{"hidden_act": "silu", "stem": "deep", "widths": [128, 224, 384, 672]}
Rows from block 3 of a small rotation predictor, named by matrix and row number. Rows with one number belong to one channel. Each number is 500 + 25 x the weight over its row's rms, rounded and kept within 0 to 999. All counts start at 0. Numbers have three digits each.
Before each channel's rows are labels from the 100 images, of 14848, where the channel reaches its highest value: "strongest on" is what is common among them. Only what is clearly more common there than usual is listed. The data: scattered letters and digits in many colours. In brackets: how many of the 100, against the usual share in percent.
# convs1: grouped (8 groups) 3x3 conv (model.blocks.3.convs.1.weight, 112x14x3x3), inputs within the group 0-13, a 3x3 kernel for each
# convs2: expand pointwise conv (model.blocks.3.convs.2.weight, 224x112x1x1, transposed), outputs 0-111

strongest on: the character Y (53 vs 9.1); largest: Y (42 vs 2.7); the character X (29 vs 9.4)
convs1.103:490460492489522511483524497517473519506480513483500534506509510510502492505504535496438496483521529491513443504539489528541458507476496520503504500497494488489494492519488489480488514506470449512476496513521504509485480527507508512506539501488451483527485522515536532491509510527530509469486502494437456522464504564477493566515499475479475524461500575490462515564510511533468503
convs2.103:520473485466508516481488562460470474468489512540487488474517492543477544503482538501512536474506538467485507488503546534508487461531448504475533501456445487473494467484492488545497562469515476497492523496492515473469471480506473512518539525497464446518499484525540473497514520499565518524530526531476529464495513514479536509521502471514

strongest on: pink (41 vs 19.8); yellow (40 vs 19.5); the character C (32 vs 9.6); the character G (26 vs 9.9)
convs1.108:474487548511493504543486502465539489490518489491500545508493511513540490483499492506494524515489527481494472494503489516532492476493516494491495484508508498475488541510496494478510496485482444485551496491449535513515487474532520496500487547498453513525483529471473497536493490503509526511491486500469433471585507427525504505535492516485492494527499522454477508531475472556522469
convs2.108:506493490515495522523492518501500518504496480467497490539489502484465512498457552547470516491514497489514471482481515509492508525438499505524495468500539529490504500497482473472515484491513461499481511510500517476472506470489498495534521532491499513465445481474456529504503459491487503508500446479499487455491498505466436482493464523502

strongest on: pink (40 vs 19.8); the character O (34 vs 9.1); the character 9 (25 vs 9.2)
convs1.92:479468493541505463513461497503480527483498508487473496503439575476473516475451476514493526532496490476476493488494462499499497538479493534516448495494510516484509436496486488468533497460512464512521501514495503506470497511503479509509544509498438508490490532510487514542505577463453525531493494496495459499469493506512465485502489524510488443497490491477507487526504511477489491
convs2.92:505504514510467475442505516471484544503522493473543507526501465545520501486492500475474474454486505529495497542514497535470494481508519494506459528524496548513513497496559491470522454516509517543460489484504446458481564519523496510530477489510529483521477532544483489526420466522517490515498535518503522488501461524510483472482511513503

strongest on: the character 7 (51 vs 9.1); largest: 7 (39 vs 2.8)
convs1.69:504520535505507546488495493472500476541489449507553479507482485520446473518518496466549531474518451477495479526525532451454507534474461479510506483484512528490486466493551510501463471486537499500545504506546480495480505509494471487515555462491475513478526538476471469492505483498490527532492502531520496483540511525445468481475496505515517511513525490502519503492492486504474513
convs2.69:510499492509527540489491505508496511493464477533445535500496507471518469493512487501498542531447494466475488488479513474542514489525455475464540547461463485507486521501507447497507494528489510464506483508514523489560530501485489554488489515516547506540492487491496488492530511495528508502534510467469528499501504430504539560561488499526

strongest on: the character 5 (39 vs 9.3); largest: 5 (34 vs 2.8)
convs1.44:514452520541478508504527493483466513492475478530494475479513484505468535515468459485530478488481506492500501459488506459498479517472467489492490519471505504537493509521469471449471539480459537506487461470527484479502512508565467486522483499517529507483500507498500500487497488476468470510462469545470523538444482536535458505520546491520521489488524537517516504467476536498485467
convs2.44:495541455471489482482522447491490493458457515468439515512487501483500508504476497485491461498497470496505501529479469496479513505492511510510487523499525492504508479460511522496468533499508489547476507522520496517481512511500496475514496513563492540552456513448478452516540512500446562537500487500544466533510538485505507462459450472488

strongest on: the character H (58 vs 9.5); largest: H (48 vs 2.9); the character 7 (28 vs 9.1)
convs1.58:543551517481468512483507480494458520463480470524522504445463501509475481501511493566546499522477479489470461510526528539508503498485490487498492476490504493489494538522532508514549459459423454532519509531538500492460478497517474488484519513479513505475474486492516473480495498481507518508502536526487524506505471494493484490484484498487539511485483506447458497527506509528533539
convs2.58:464501529535503532486516501465538457516503505489460518511472484510534505514491499504498484506439506459483512567528447515471469514502554480488477446471513495493482515489534511551467531507505502475497498485497511493462465558520516547506476509523452521521509516510464464497557492540512502488498495506531490502499502478524495529518509492495

strongest on: the character 2 (37 vs 9.1); the character 3 (35 vs 9); largest: 2 (34 vs 3); largest: 3 (31 vs 2.6)
convs1.15:453506524509536490513466469481448533455515522470557514516505449526528481488493478475495482460520500521523483518527480509471534499510522491517484508524471488481502492519511545498474494509492469506543500500498522499475528503501499485494502489479505521489496506469464526518486504490504474515438486485464525552504507506500490493448485483485477544441519511508532465562488456519447511
convs2.15:562487493504515521485517522545510467494534533517504497511488540489470480485475432517527531537503524451510496494470519497513474481525489510524499506517455498522483464502488512468531520469506451481485500523509506507463477443508493475471495496525460605500504483494525473499504509531519491499475510514520543513499478495505528493498527526491

strongest on: the character Q (68 vs 8.7)
convs1.33:507498525488498475468496495472487558505487495529519497528502496558498486464505542526499512512523504446481480504511496480476497499501490481514516461512528507481474515503496443460509485495474539507513515509483442521546485510546460480526513469472482481497498496503549537545507528496446500537503488492499502498517532505486527504521519513479504500463454422536520512498477453491478481
convs2.33:498530495524560494482481535501507539548478507462546492498484497521461526467483512523451441506526482486500489485506502499525463509487517462521466482514508496465526447486524527500517472549488494512537509497491508514481494507500477484515497545532500457487507489478503489509515506527491537488499512464511474512472542512498496474490519509503

strongest on: the character U (39 vs 8.6)
convs1.106:485462480485517468536539548516509523467470506528510492501480501484514530518499493535491479480512445492509501513476505500477513493512499507494496485519483504491489481508519511505486496473483500544552535501461466426507524498512528481438541505484465489450514534524512481494507477506479502500485481504482525513513517517460464474491461492503514481493529475439528456561528517448473502
convs2.106:514492435499509496480516478484502463487481543510443513481443479495453536483476474533485482458536527513501474512503504463529520472537495512480471526514514485461526533496468517535463469530502478522514481470495528510509443501493508509463530479480516511533493514494495501514505489471476522501495512495507525468520538523506534516513524489490

strongest on: the character 9 (94 vs 9.2); largest: 9 (57 vs 2.9)
convs1.79:535482511523514487506460505479523548504508482502450451498494493486489501517531530477465502508521510489525493524475502474497499482495484456519496485483497498496529542450512499496505487482466431533504512493518515559478455468504497500509473510476494503488510503452530445473515499462492474480490509521482518513499519508485490515446489500534563506563528454480506524535537479485490471
convs2.79:492540503500494487450457499517517528509522516494500521491485467492497496529495472548531498483510548506476472518532465534491519506482482525472472517500532502469548450495457527504507506474525503517483464486496509496484452523504483503513514481508542513506542553500493521547561542525521444546492507492520524499505502469504504480476507530480

strongest on: the character 4 (40 vs 9.3); largest: 4 (38 vs 3); the character Q (29 vs 8.7)
convs1.24:436493465496521476548515527503514514507512479475498495467457450477465514540544565500499526499499492516485479471498452513497567475514529509498496517507534460467473504471484495483492572517506500490484494482484514494506554506501523487482463510506494538520470495508511496489465486470518482521579520521512491463486459478511494504500488489512492522479498492479520523463501497494500476
convs2.24:456518482488464484501517551515505486516470453480508543524508431507479497473480488446470501497471524493469500491511481517511518485519488512523473513481449465543485470540482509507484464479499547494522478545492512526519484482495555520506485500515550506528491506515494510484442511418464504508496545492504488482514545494536491487483480516496

strongest on: the character C (52 vs 9.6); orange (48 vs 19.3); white (47 vs 19.4); pink (42 vs 19.8)
convs1.64:536487479500523512544477478524535557503468504495513500443455480491498504525533529483481506477521540515500473478479495503506483492516497491490523460509523490511503474521446513515492487500445460459488494542544556489450497515500461467499549510501507514493490475504440498506526521467512502527465503520518510487464503497477464489486480500537546543495472463505510509481516536503497501
convs2.64:499451532537485478537551455501524537520477480491524491536475517476516487505527532479492492489527496497474446521510508476478518532516524498499499461488505446521499457480488545491540465523525517489499537483492499497473459468483506469473529487481523460475515484529518552468498528528506482530490501509506513485477530530533460487506522522525

strongest on: the character Q (37 vs 8.7); the character 0 (28 vs 9.4)
convs1.107:504496496482503529482462465541512488472496483517499478478523526490503501506485468495466484479482454516509538476467467508489484527539504491524480523507492503503503486484505514503487509505520525479450518541523465464536489474497492499526488471493510533537478478515486441428488510482516500511509505512537519467432529524474471500486485476524505510502501488567520547457516532458461467
convs2.107:490472464557489503506483540510499503514498511469551473471493512484508507576509498508497500489530491499488566450525529495520526505477497489556519472500491505499498536536460467472477509529492515520532519484503486546467461475498517531486485502490507517515509447507504457522516469511479514504482477450495455512518493532499542507482480474476

strongest on: the character 4 (45 vs 9.3); pink (43 vs 19.8); orange (41 vs 19.3); the character A (33 vs 9.4)
convs1.70:528486487520487501505513473470463485461507512507476540537552493490509495487514482522529493527498500487496505544471524523503495489484482474472483474495523489525526490471429466483483471532538527520499482489491520518452518539485480495468447480498428499509470507520551484500515489495494504513512518511483462503521519516496485513468469511483562497542484459504448527523498535512531474
convs2.70:529523505497504513498562469550502498501496512475470532492528514530522513526477532494489492508471499501496517502529537481459505537460504506468512479547543486485496507504504531511497468515490467500494527558541516473513490475482511521477481480511516486533483481503526468542513477568510516493497490509509515481518515517477511513521538519554

strongest on: the character M (51 vs 9.4); white (43 vs 19.4); the character 9 (29 vs 9.2)
convs1.71:478537520511458485566491507520511470524484549466476508503517498478527482493511470474541484498525472490512529493476467498481488493498493490488534459448520537507466525488459507489489507487512488468489507507505474532511505420513493491534459528521460522520503442464541488475491479469493514512492483467488524512498502513488488488499468523478499481493562514503459459499511482514545496
convs2.71:466550507518459521475555450505526514518486504466505502509536448478522508505497520497512527523461503520504550488536457509460497494500506489464488515478485446530543527500504495468501518481529485550546492464542487484461526502509512436499517500505551510521498508466497445485507522474499487532516529500474464537471481502503509515494476524512

strongest on: the character X (43 vs 9.4); largest: X (31 vs 2.9); the character 8 (30 vs 8.7)
convs1.76:489480490455482516445514508500536480515498444510504464480480496526496508534506491469487509502467505494516488521516489509512482514493483461504540467536506483572511492524508499496511459512517498496490533496501532479499477514479485536474486523481476469554471465571463484595531502495514512508517525493490532482483524495486503502537470476520478522508476475476479523496484496468465516
convs2.76:474473531475486458523479431479505514514512510500543464514518491509538465506460490499526482555476492486471483492487489551507491478495488512479481518522491507501435477492528485518518467497552504534487452478487495480474547505507495496506472510470481505526494551465499523496509509519528448502493501512473471523472475524516480482536451484506

strongest on: the character C (51 vs 9.6); the character G (45 vs 9.9); brown (45 vs 19.8)
convs1.62:511510539486509518460475463493489503498488447517517517458469462527497478511549520501531565491493483491477445495488487539492527475502530478496512490489532539499453501506496502477549476496472505519465544524539443449480464495512514482503552547491483482469485535499504501487493493479502516542495509487465465519489500446523529500535497521521480502474490495494491480533506506500494485
convs2.62:531488491571502448496489493480497505506568474495475494529477471472527494462513530502488528539502506498474518490485499513531467496479493534513485506447515545522473532499495534483547487544469520519491523514488547532487521562477498491492491530481532476450534490489471536533493560505486524441548516491457496507508494523556454499534525488520

strongest on: the character D (55 vs 9.2); white (41 vs 19.4); the character O (29 vs 9.1)
convs1.2:433471443520527492503490533493482470519522514477483505473506471519495499509503500486518522483494491521523527498512532507506515473467474474476473487483482531556520508491513499506513490497508415445429537505524548535550466495477533538534466461452510520490484492479508495503482504495506511493518504522498486495518500484493527562503499512509494486525498502516533529480481474506492475
convs2.2:501551487531546513511515498468513528516505522497476453462503507498501524530512496500495520509516506508496544446498507478528497518492528511519550558529503511491500455466512509488525547532473522507488505583495511504479478504481532526495487526507494480558529519546491499521506481502466515495509482518564531497540459516481512449503518531501

strongest on: the character 5 (63 vs 9.3)
convs1.56:483483523508479470486489511447473474516476528489524482536550503487478491484499493472475531502534524503487450481467464510523502530533486484513522468508535513478509474444467523538553493484437499485478548472502456490522492507503472491514505504513552534482487506516441475504497492489489489524485499522519560455532490494479493513518481508470505501499476462467472484520507511467495485
convs2.56:505473531487533489500516496457506528510450542442510520507509478489506505484519485498542506559452473515508460496521529507506518481508505501506475452457512501510525510468503508518455483497523475502481461460508566486554518489480511491501457496504492499488526493460513468523457478531508516524492519479479532517422480488515512489507458500504

strongest on: the character R (39 vs 9.2); the character K (30 vs 9); the character F (27 vs 8.9)
convs1.97:501530454477567488467520478491509502529446502447485469430526559494466549469470560471474524507476501523481504463490544479488492461487491508522504491482531480506509508520496522478526501472488532508495528512477505498497487507483527497501518489490496486477497515484492533532471481430497519490498508554484531502498524523444477515483491502487515489480490465483507506478513510475504506
convs2.97:475497529518477504483487497468500485506518478505503526500481534541486487466480527526489485471468488516523529513475511475520492476507479532515521489506518461498505533492572452505482507495527521504512515528520475519508534484523490537500508551497469479481548483486516482475529491495509480520514498520513505485501443498513440470500464523533

strongest on: the character 4 (36 vs 9.3); the character A (31 vs 9.4)
convs1.9:497520502476502525474463514549472478488484532452479522516470500523464522472507488459475480484519495499551493454507486479526479489491495532502479534544474491489455520508483542500473498477523460511524527477490482525505533523471468492499474517531544510496504501477498486507542425511460507522521504501516474512478481531495456486524529469535491467489474472546460471492520482505514503
convs2.9:498479526527471486492511506485544538474549534507473520515498481488477462447551508488490505479468531517543528474507509489498484465538510478508517479484494489457524505512453495474541480567505496476508528516512504509521496516493456508485445521522539511473523461488501497527479496536498517513508517551504509520486532513510491528531537447552

strongest on: the character W (44 vs 9.5); the character H (32 vs 9.5); largest: H (26 vs 2.9)
convs1.21:488512472480477460431503484467527509505522454518471472495508525484508446508527481487527509513498491484499499522493468522507488554478478522542533504475490491447452489516546493520466492464509497510500497501468475498514539534498489471502523517517473494485458498495465498474547472465494495483438480466470525503498492485504513536484537528505532469510494474503510500485484529509567493
convs2.21:485531476516452482513513502481492532514457519589494514461500524459540470490480477479480497534458516499528494518467522482510489512472476480504518486514525527507500503518511513513485496522446504490476455468478515469502495512524490524474529501557488558518558495505508503483503511485547501491530494477479489521478521514523524504538556528473

strongest on: the character 4 (48 vs 9.3); the character B (25 vs 9.3)
convs1.0:529472476507451503472465526527482529506508474544459496500478510486493513478533510539467505517483459489458522512485481511478517505466511532477508488462525477515572488486546481508519480518521520463491488476528428551485515483491522515489484472507485465501481512529465497506446495517503549512511490497510501500519495490493493476507456507489465538489525533525453539482476512496525493
convs2.0:485489484497481515508506531502465521526488511524499492478496484556451506476550505473489494454489511494512453489490505521494474521517515518518505487512476471492540475506522480504479544525468515498511566439554483481519493525521513487464524450460460437510491482490500498449551507481493527514457495499492558500515532432525510506480447486477

strongest on: the character 3 (44 vs 9); the character J (44 vs 9)
convs1.104:482507503463510515473485521522477502492518465461494516511509502523473499496492517510480490510510523500495531529477489530488517491516485512514498468533511525511454496496478489509506523534504452478503481499512488474536488530505520545468456506526478508526442520549434475535529493481507518463546483492503448515491504537535463432516509490525505524468505510433465476523513489477479463
convs2.104:493475503517480507523502466541520495472503486478520486456507554488518526491466523515528465476510508502528458458554480486480484506537519494517465548536494521504508476486506528469497534512484526453519515486486523501471445505522507520495487438546527502497506471525504519477508489525500542511493515526472477497492473499501457554466520480472

strongest on: the character R (40 vs 9.2); the character Q (32 vs 8.7); largest: R (32 vs 2.9)
convs1.17:473541518481477508490505534459455577475505544484510478484484479491490488482502537477490511491498487471506498486486493489483494492507488512515452518500506477498516476501533471503479493530529516500505514505480509501492496476548507484532519491489497495503487513433448514471494517533465515497460488534519499519513509478512491525413547600489472532485494509477493519496507492525500497
convs2.17:525510558450498507499509515500488551525491479506515536504586478513484453479478476502505511546489498528505518543479507534501539516462561525487498448528487487471509518485480531490500460471491513476514527484496476488535492552563495456487506466490467504467484505493528487463449468484470532516518502474468504495497522464507540467486479515510

strongest on: the character D (56 vs 9.2); largest: D (34 vs 3); the character O (30 vs 9.1)
convs1.85:490483477515507490483530461484512508506519480489474458553477482520452501472462494490481501529490504502494532502503501454494506434509531492474453502512500501487497507490478503492480498499493499500527497534505499496511495480492492507495513526504500547591511553521495462450517590519493478507516476479515499481460479506483483478507524478497483459488470525519543482518503450464484476
convs2.85:523488521503468523510473491509527550504537523532541522535468516514523487494495506528500516523530498506541503486524489512503475471471546497531508497513512546492498522520459551520522510510456522488474524523541522505504529463517508477482544553515488470504543475477507446464518474502493531497495450563500544498503531468506501534505530514486

strongest on: the character Q (35 vs 8.7)
convs1.35:493460454540501494512509524498491485493517559474480481441471503523481460585549492476466472521491478545518503501501512515492489497500483516506490489540473453518509472532480495488503488481468450480459522483522523537492518510471494540512474464531529522511503488498473480486539478493509498513479484498507517548494484496528526463463486478505526519470482531466492479523511498502488535
convs2.35:504509458536538514512546471487518454501488516516496485536499529501512533499483466526512500571509505497477471475506494510563487483521483519498471505477503504526536487531495470486514490489535482517464494477529537509491520480482458464503513514514526495507456490514483480516497504506455505454505501476543469521488525513493475487509493518481

strongest on: the character W (27 vs 9.5)
convs1.28:521477506491448494447526504552505466547489487479469494502493538492481494483504551489491492512480509484470512469486476457491469498542507545487455500509474523491526496501512540482498507480450538494471468526475498502503495468495515494519568513497495479498509499548485529500515486446468494456507481518495460515496488502481497518537520471515494509463501482478544542546505499518453476
convs2.28:482527511490545515498504524560475463487509505531502469483504478496474490524524520500533470465493506455529444506463531530490492512506472495538518493515497512488501513473511515500441508490513452523498454509494542504481502494470495483506491484512498503482554494509509552462491492519470561505523500468477497509482441452517473509463490516499

strongest on: the character 9 (71 vs 9.2); pink (43 vs 19.8); orange (42 vs 19.3); white (41 vs 19.4)
convs1.77:495495510548488472576498455507485517480521503475509513526497495498498501486502528530506481507501499477522526483497538505500519480506483494475480512497470476467510479476541461463508467502516486480496474475541466479549535466514498478544470486505501519479514529436479515439465495572489500511489465523501495495524495508502497524490523503471516508465561504452489512477513497498549476
convs2.77:477579522430501498447460478495539539516530492493502496507483537518519487497504485484519475470455516507474481482458482476518501469479459506526505507484474511535512506512542506510525534494480515500506488495491504485480530480522483541491478512474478496491466482531525484506480540440515473528515466500512467507499477495555508513502479539535

strongest on: the character M (26 vs 9.4)
convs1.42:472470517474496508517503515538522504560522525489514509515525473505483467505436437529506472475524516532483490523474467502467491534479485508529505476511513484491516499490481537528525474499499466480493464494492494486481441453489520473490538572505538507511509522486504516483529507528493529477501483474514519446501474446491520458502521500488516491437500514475508499518488463511497495
convs2.42:513493449485497508559496515498475570504475515477503510490450476525497512470490477502505498473467467484522506498539484507540484516492491460459514516515476457488523485508470480510489518511512519511539540483491493455474502526502523496476492524452478494514442521478498517496513529462476494545487450459493455497514526488499531461503466512504

strongest on: the character R (51 vs 9.2); the character K (34 vs 9)
convs1.50:476503484480505502534526492544501466548467491518486448480509493510474493476486482552501462499514482484504472509523470482523477496487489505466494506502534481504552491487472494477514505503527477510504504508501530526478476501567477508501440475482463530458486510454543529469539509482549486484533501435465513495510545502472530491500519491502515502491513500466527504485475518506538451
convs2.50:533493534488491528530484516505512513474530483499514526501552554474485451524480540464505526495525524507522440529536519487495453487498500490475508492517510536487526529493469484495512486517449507484493515502521486523503541533466490492492500512465477433461510481507528550526497528527515508501477532471481570478513499499512437507499508471497